{"train_examples": 39062, "hop_length": 320, "spec_augment": false, "norm": "batchnorm", "activation": "gelu", "init": "kaiming_normal", "beta1": 0.95, "merge_dims": false, "steps": 7200, "epochs": 11.8, "adamw_weight_decay_other_params": 0}
Rows from block 5 of a small multi-label audio tagger, named by matrix and row number. Rows with one number belong to one channel. Each number is 500 + 25 x the weight over its row's rms, rounded and kept within 0 to 999. All counts start at 0. Numbers have three digits each. After the name is the row's rms in percent of the matrix's.
After each channel's rows are labels from the 100 clips, of 14976, where the channel reaches its highest value: "responds to" is what is common among them. Only what is clearly more common there than usual is listed. The data: babble in 24 made-up languages, each with its own sounds, syllables and stress or tones, from a formant synthesiser. In brackets: how many of the 100.
# convs1: grouped (16 groups) 3x3 conv (model.blocks.5.convs.1.weight, 192x12x3x3, each kernel summed), inputs within the group 0-11
# convs2: expand pointwise conv (model.blocks.5.convs.2.weight, 384x192x1x1, transposed), outputs 0-76

convs1.101 110:442484490520510518514494469487510539
convs2.101 095:476505502516502481525499458460478521487502510487526500490497507457557507491476522514516465467510483484540512542526484486505515494531469525477494530475500508490535490509506457520508517509453496506500504494509508501514500474502526494
responds to: /æ/ (94); /z/ (43); prosody: stress on last syllables (42); /ɨ/ (33)

convs1.147 113:554456459494486493500477505490493499
convs2.147 105:525520499490489486487501511514505520536524520522498487531491510543506456525461510456439496560481516520533468551454492496489512482484553497530451530516534499477480502460474505489489510509481464520471476511494528479538516502462525506
responds to: prosody: tones (70); /aɪ/ (62); /ʊ/ (55); /w/ (49)

convs1.19 083:449503496487494501449501526507464510
convs2.19 100:495521472482496479489515530471490523502481541508515470510480515490510523499475504466508506527519495478484480508523527486534516478486540499514522527495554476515500485468496518465490508460463544512479506497484524530499470505505510466
responds to: /u/ (32); /oʊ/ (31)

convs1.143 084:455498515485471485479491467463472518
convs2.143 096:499472453484514519526500498465531475515505514487504486485542525500527477543543538530521483511509520539547475449470503476493503508531478557459492518522487500542536521467507507536487523507468489489456532498479475524511466510505486509
responds to: prosody: stress on first syllables (59); /aʊ/ (53); /ɛ/ (40); /a/ (37)

convs1.135 096:516538525480510489540515510546504480
convs2.135 091:484520518473497521513503477539469520494484510471507535480556490481492482545516528501497496545493509538542502480499505546542527545514509512510523516509511464507514532484485502526471486519527490493473496493500505523521502463525478501
responds to: reverberation (64); /ɑ/ (38); /v/ (34)

convs1.83 126:531490511524515451475514510520460486
convs2.83 101:488494495514529520530472487516471550489442531488521520506551491462498494487496509498515531495506482507538497490534466474463478474479526494491498505483501481515476464524516465519514539525479517447496474509480531492510494478486482522
responds to: /ɔ̃/ (47); /k/ (43); clipping (28); /aɪ/ (28)

convs1.50 112:462491514528524459526514465501519516
convs2.50 099:524498504511487514483489519490506478510489461531500471509475565510504512521469492521508541495490541489480519516489504490462532507520552503512453504455536518493510512481517479482514537506496532508517470518503507461486525471494517498
responds to: /æ/ (83); /ɛ̃/ (36); /ʎ/ (35)

convs1.182 149:483516522503432500517504527489472500
convs2.182 105:485531494540463502495470463489506450503466521483454475515497509553481526483536529545505515508501492505482496463525478544508528505451510475490483519529530474492502511458497522490518463516516506498488477502488494479496507476527535527
responds to: /ɔ̃/ (60); /t˭/ (55); thin (high-pass) (36)

convs1.142 061:474466527472482465502485515502490544
convs2.142 100:481454502503486478508500500506488520500476518531507514516531518469479513508445540494494490515435467474520505495470547512443519498461522477472533573472488470537512498491489473433499515482468520497500486505501538548486502501529506512
responds to: reverberation (64)

convs1.166 083:533487529473553514488492467514488506
convs2.166 099:514505499536478507456509490482535491540523504474450481514492508473491485496482486543514512529531532493502511515455510466517449477486476526483492489501481497530551511457519529556502461529505485479473487506484482501482470478512520495
responds to: reverberation (63)

convs1.88 119:473472524514465483463547498489499499
convs2.88 101:490507512514512514555459464472529490507449501530509507510503521535452485473505475482514466542497462476480496510497514527497485515496511479524474486506498510479526470443472488530510489505472452499480541491493534499488542512440514475
responds to: /x/ (39)

convs1.57 075:464497501482493509493467443495464509
convs2.57 100:514515506486528529484490529491501482525563504504525502493516522504477512493463493503494504548501565477443569452487513519586481470499478477507513481515468537528532445497478535484460455497452524514496461531464507484437494535459526506
responds to: /æ/ (55); voice: child-like voice (52)

convs1.110 075:495522499505451496463503521524454499
convs2.110 098:507489508494471482464527515480529461519500480543481500485493493490489515486509478490512488524491479482539478507505532418484463518533533506518508509501507502489499510448503506499570490468484539519489504485521495456512512502516520435
responds to: prosody: tones (61)

convs1.27 084:471463484443509484516495480497474512
convs2.27 096:503536522515454517547488486561539506552470479501484522484527530502461500487484533500509513532540466477454502529491476446499528508521489500485486536507468439524494509483496513458463520517488506462474494493547535530524496515529463521
responds to: voice: child-like voice (57); /ɔɪ/ (47); /ʎ/ (36); /ʌ/ (35)

convs1.71 073:540445487494494478491498489494509543
convs2.71 104:498500529481479517536490508507475549507489506557518492496501531484554487457522508440524489490498487501498500539510458511503479508451507552505497471511485504490520486483480497514496496490455485536471504474510519511487488585517512425
responds to: /ɔ̃/ (72); /æ/ (71); prosody: no stress (66); /aʊ/ (62)

convs1.13 076:439517504514515484495494476490545493
convs2.13 105:492508545496454489480491492537467550500467504506495522515472519475509540513468516510485507480487467540516548429537467463519486476513510471500513560520519455545494491549453516509507474503506528464514490519490499502475516562537520471
responds to: /x/ (70)

convs1.11 054:536489473534502521530461495464503492
convs2.11 096:473513500509492527511517463490476483484498448499525515526476498481521438494539497450462489547523560495526496557508500512485537502519525517531526489480529530502524476564492484466507540452539512497488523492500474529483473525513460498
responds to: /o/ (65); /ç/ (57)

convs1.62 100:487503463526506483502522461458501533
convs2.62 099:492472523528471492500497509510525516530512518471519507546472494511507460484492484464442532483522498542500455469439520502501515482560487532478474478493530508464507514499508491480514494486514478489513483541538501522545520480493506514
responds to: prosody: stress on first syllables (51); /ɛ/ (50); /ɑ̃/ (46); /ʊ/ (42)

convs1.60 085:482498492488474474515460542495456491
convs2.60 101:496513512533495538530491493523486484508502525445516493494489518513452534440501481530503529470518490498507497476515488465514466469474515497501533502465535512477480478503499505503497496497513531452493522506533481520486556469494505482
responds to: /u/ (42)

convs1.180 107:479498513482488425492485489494496483
convs2.180 095:503485527523523538547509465477511433479538452545492546536511542510466490478545479527504503506544508494484491498523522532494496534515495519463502554504508506529492489463494496512490535486510461466509488486501477489516448509560481488
responds to: /ɣ/ (38); /ø/ (31)

convs1.152 096:529500442495472505496511474511467479
convs2.152 098:501587530527518504495467486540500459558522480472484502506442502558488480519524548541488477499450535508535461525461540517522507504488527494479504483506508486477498464472488540501498516510538540478489520469501540503511525496517489511
responds to: voice: deep voice (54); /y/ (35); /ɔɪ/ (31)

convs1.42 069:494469523553501483523490465492505469
convs2.42 103:459496517522529496514512552477539491505472451472496505493511508500473464511498510515438549507497494544522472531474539529490506468503455525488507474463468502508527509528480530520471540478532514505503493505498506489529511500511515467
responds to: /ç/ (51); /y/ (38); /ɔɪ/ (34)

convs1.10 061:517462540509511451483487493509488527
convs2.10 097:512503490517494514511501449495494537546477516558503508443494447479462477481488493493527454481476508462452502545506481502515479509525532523479471522486559506496486504524477467463512508492460513451517520548505498513485535482502499529
responds to: /aɪ/ (40)

convs1.189 117:497493513470519473463495496517467450
convs2.189 101:463502469491487503536517494509509486492424548495505554497525491515485480499541510536510512556492536509498490511520482493508519488470529496504487473469537507511456481441521537528490483527461496529498514503527501494529480549528516502
responds to: prosody: stress on first syllables (77); /ts/ (73); /aʊ/ (73); /ɑ̃/ (69)

convs1.93 096:497473500497519509434476474483510517
convs2.93 096:484505515484508494480501503532508498437527484488498528504502488502509487456472502532525516516521517481481481494517521506497452500527560471496531551515526528527493478436537527499555487498507516462530503490497462478506504465500511481
responds to: reverberation (67); /g/ (43); /s/ (35); /aɪ/ (31)

convs1.8 066:514456460492503477461484492501510536
convs2.8 101:506541503491488495444526503532515498534524470530544495505478506527524488463508478515472522511503491509484481497534526487517529482511490538501499472542482530483492494468516491494485486469523475465486478517479457516498495483493498506
responds to: /o/ (51)

convs1.191 153:499461515491522462510465490530536485
convs2.191 102:470504460498492519478492502536442463545539502491498515445514494484529526516520482514506497506519488478481517493488487473467529492515525514495459501530498506498511486471503537491463530522498483503542524461518512525504499490488506489
responds to: /tʃ/ (64); /ʃ/ (39); /j/ (29)

convs1.23 078:468525449490517499504488485529476469
convs2.23 105:530484475490538500517477489495514491516481538501493518498483499474469516451471516516489527512535512499513524466494544523499480462506517489459532472491483520515496512456481506487538541536530494540506488529525500493472480443526448526
responds to: /x/ (39); /oʊ/ (30)

convs1.65 172:518490484507497460527496499514436514
convs2.65 107:504501525511499499513468441500460503508517488503508478528510478465524488477532517495489473457528544521512493497514485487466485478486514527531498539515489521499473510498528495512467501504495475510482493372469510494509503477489488478
responds to: /æ/ (67); /z/ (45); /ɛ̃/ (44); clipping (26)

convs1.161 137:514479513536498461515525459473476494
convs2.161 095:511517498495526490514519451467520514527491487510510463525493475492462500471471508518485468503533518524521539483496469500529510499478498515508481475488501510491496493491482475453511479511504516470543503479440517523529481527502508540
responds to: voice: child-like voice (51); /æ/ (49); /ɛ/ (46); /ǃ/ (37)

convs1.61 146:476509518500489512448506454524528497
convs2.61 088:492505480499570537509535480535522499466504500477483479495505532485503527469513497471463504477505489521497516490533472508470504465477496485519481494439511504485483507505488547516520478499511526511532441447461498469539499510472474525
responds to: prosody: stress on first syllables (56); /ɛ/ (47); /ʎ/ (40); /ʊ/ (38)

convs1.111 119:494534457535474467483485503515516521
convs2.111 096:453486499480469541507508545486497495481540485539517521485495518506525541481483483499482535502522471467506511520517486480495499464537542468518521489516532490478502547490487489472487535513520526493520470540461485470475469513480477461
responds to: voice: child-like voice (62)

convs1.44 062:477500473505509543553504480483502472
convs2.44 104:485507466489549524468485485497489512514476485477495490488465496550497494511522484413509457497514503500528514503522486506501507492521549488467514491514512492488485472514524532536537507470508496526503491453479488494496521514503478494
responds to: /aɪ/ (57); /ɔ̃/ (46); /e/ (44); /k/ (42)

convs1.127 146:454449511494511488516494511529514530
convs2.127 097:474467469507485523513483535506487465534455493486513524550502533492484494535528501475501528457529498535491461512488497508477479497481490521497476535510488464525502505527491506485495521510511471479477445500491534469532505514473529509
responds to: muffled (low-pass) (52); /q/ (25)

convs1.77 087:508474478483517478516508497555505457
convs2.77 101:519495469491510502497491537450493506531533497490545510520526527563502486489503500476479476469512510507502566518501511504441501477496533478503481496507542489484497487503533458483517530530471451481463482495480526514495468555517498487
responds to: /ɔ̃/ (61)

convs1.92 107:441504495484489499470464479478522501
convs2.92 098:505562564480469516501490486475544498500511496517476489517507514469497520546539482501538493455496468475531495531494459511491534518517491464538541439454507493506475500526546490494525489470483541530513473507507497504490459471558503512
responds to: /ɣ/ (34); /ɔɪ/ (33)

convs1.32 073:536517508497521518471527462483465523
convs2.32 102:501523512524459503495505497515508517528507533547494545511488496499490495548475500473521510499480540509543518466490484492489498472461515485510464460507433582517469467526539514493487521508489493475477450514520483500492505495487458546
responds to: /tʃ/ (83)

convs1.137 151:489517507500505486498501520429464495
convs2.137 104:492481517517498508509511456536473495502550466541504503490487475483525524525513476501526500512487527497557499500510490537485526496486478499499510542536488471489503522550483513504519535505510491495495480528475485520523501507542474517
responds to: reverberation (65); /u/ (32)

convs1.105 111:558519467487514492477501501493487461
convs2.105 109:520547529565462519501469491487511459490509495485532571512477502491498508517534506543500528497522520507512509475495486491526496471480543537481490466508519522469499518491491501524485524545522488507542477507448505443492476514459488508
responds to: voice: child-like voice (57); /ʊ/ (37)

convs1.4 156:515513482506499521493468530502565490
convs2.4 104:506484473487500507496480499473527486522507486522467581537493490525461550502530494553555515518482463500510498501487498500484514483478466511489492445512461510499561474508522526549510482529508482506465506495578518462529508473493515473
responds to: /ɑ/ (71); voice: child-like voice (68); /e/ (47); /eɪ/ (33)

convs1.24 116:450491487456506513519516494508480539
convs2.24 109:526460501532512489500456469489509498501508549527434527496525470444523521537548512523511513456543510493524540492490468520503423490523473539460525485493494514528503533506485485509503528530519489511539496482513499473465460487550477534
responds to: voice: child-like voice (61); thin (high-pass) (49)

convs1.73 095:507484540521525469485516504492449520
convs2.73 104:479520555480505503488566502490496515546504490512471543495473457501527498528505506517482462488517521530515515479465509491470508485478489548465537528462482494491507498470480509498477458505471523515494527502518523514507504459519480531
responds to: /u/ (57); /t/ (32)

convs1.67 071:441479504502508467478521503524481523
convs2.67 107:462518472519561494435503487519506478515545513497512516475493516514481549490478519503466494533503552501492478501521484533511511529491499505479492489502522481516516477473502500526503509518505494491511504454507473532538539492510480542
responds to: /u/ (55); prosody: stress on last syllables (52); /x/ (42); /oʊ/ (30)

convs1.99 149:424486510497498520505487511508497527
convs2.99 107:505502513521471487532456480480522489471485525535474541531492500447505506552536485523518498493540545499525512485515446504479517517518479543477546450486499521503524570488516512481478535557497477479482493504506484490506479495493467514
responds to: /ç/ (58); voice: low voice (51); /ɔɪ/ (46); /y/ (44)

convs1.56 089:550479513483499462487482458481496492
convs2.56 100:518494485502502506505485514517514510504489555485490524497526454511512538490478536501500530466512463465534503485518533509479529491498511512510520511501482477543506514496498535471470492490533510542501554524525515488536493475504498480
responds to: prosody: stress on first syllables (62); /ŋ/ (45); /ɑ̃/ (42); /ɔ/ (36)

convs1.18 079:462516440510534505486510490518483502
convs2.18 100:499469496493513419553470488478516514464546475479516521525503465505496513514531492496515456557516509518543466527462485534509521478528500503478496515533538503491513518523463452439448490472489503487502479521508517494525491519466452498
responds to: voice: deep voice (59)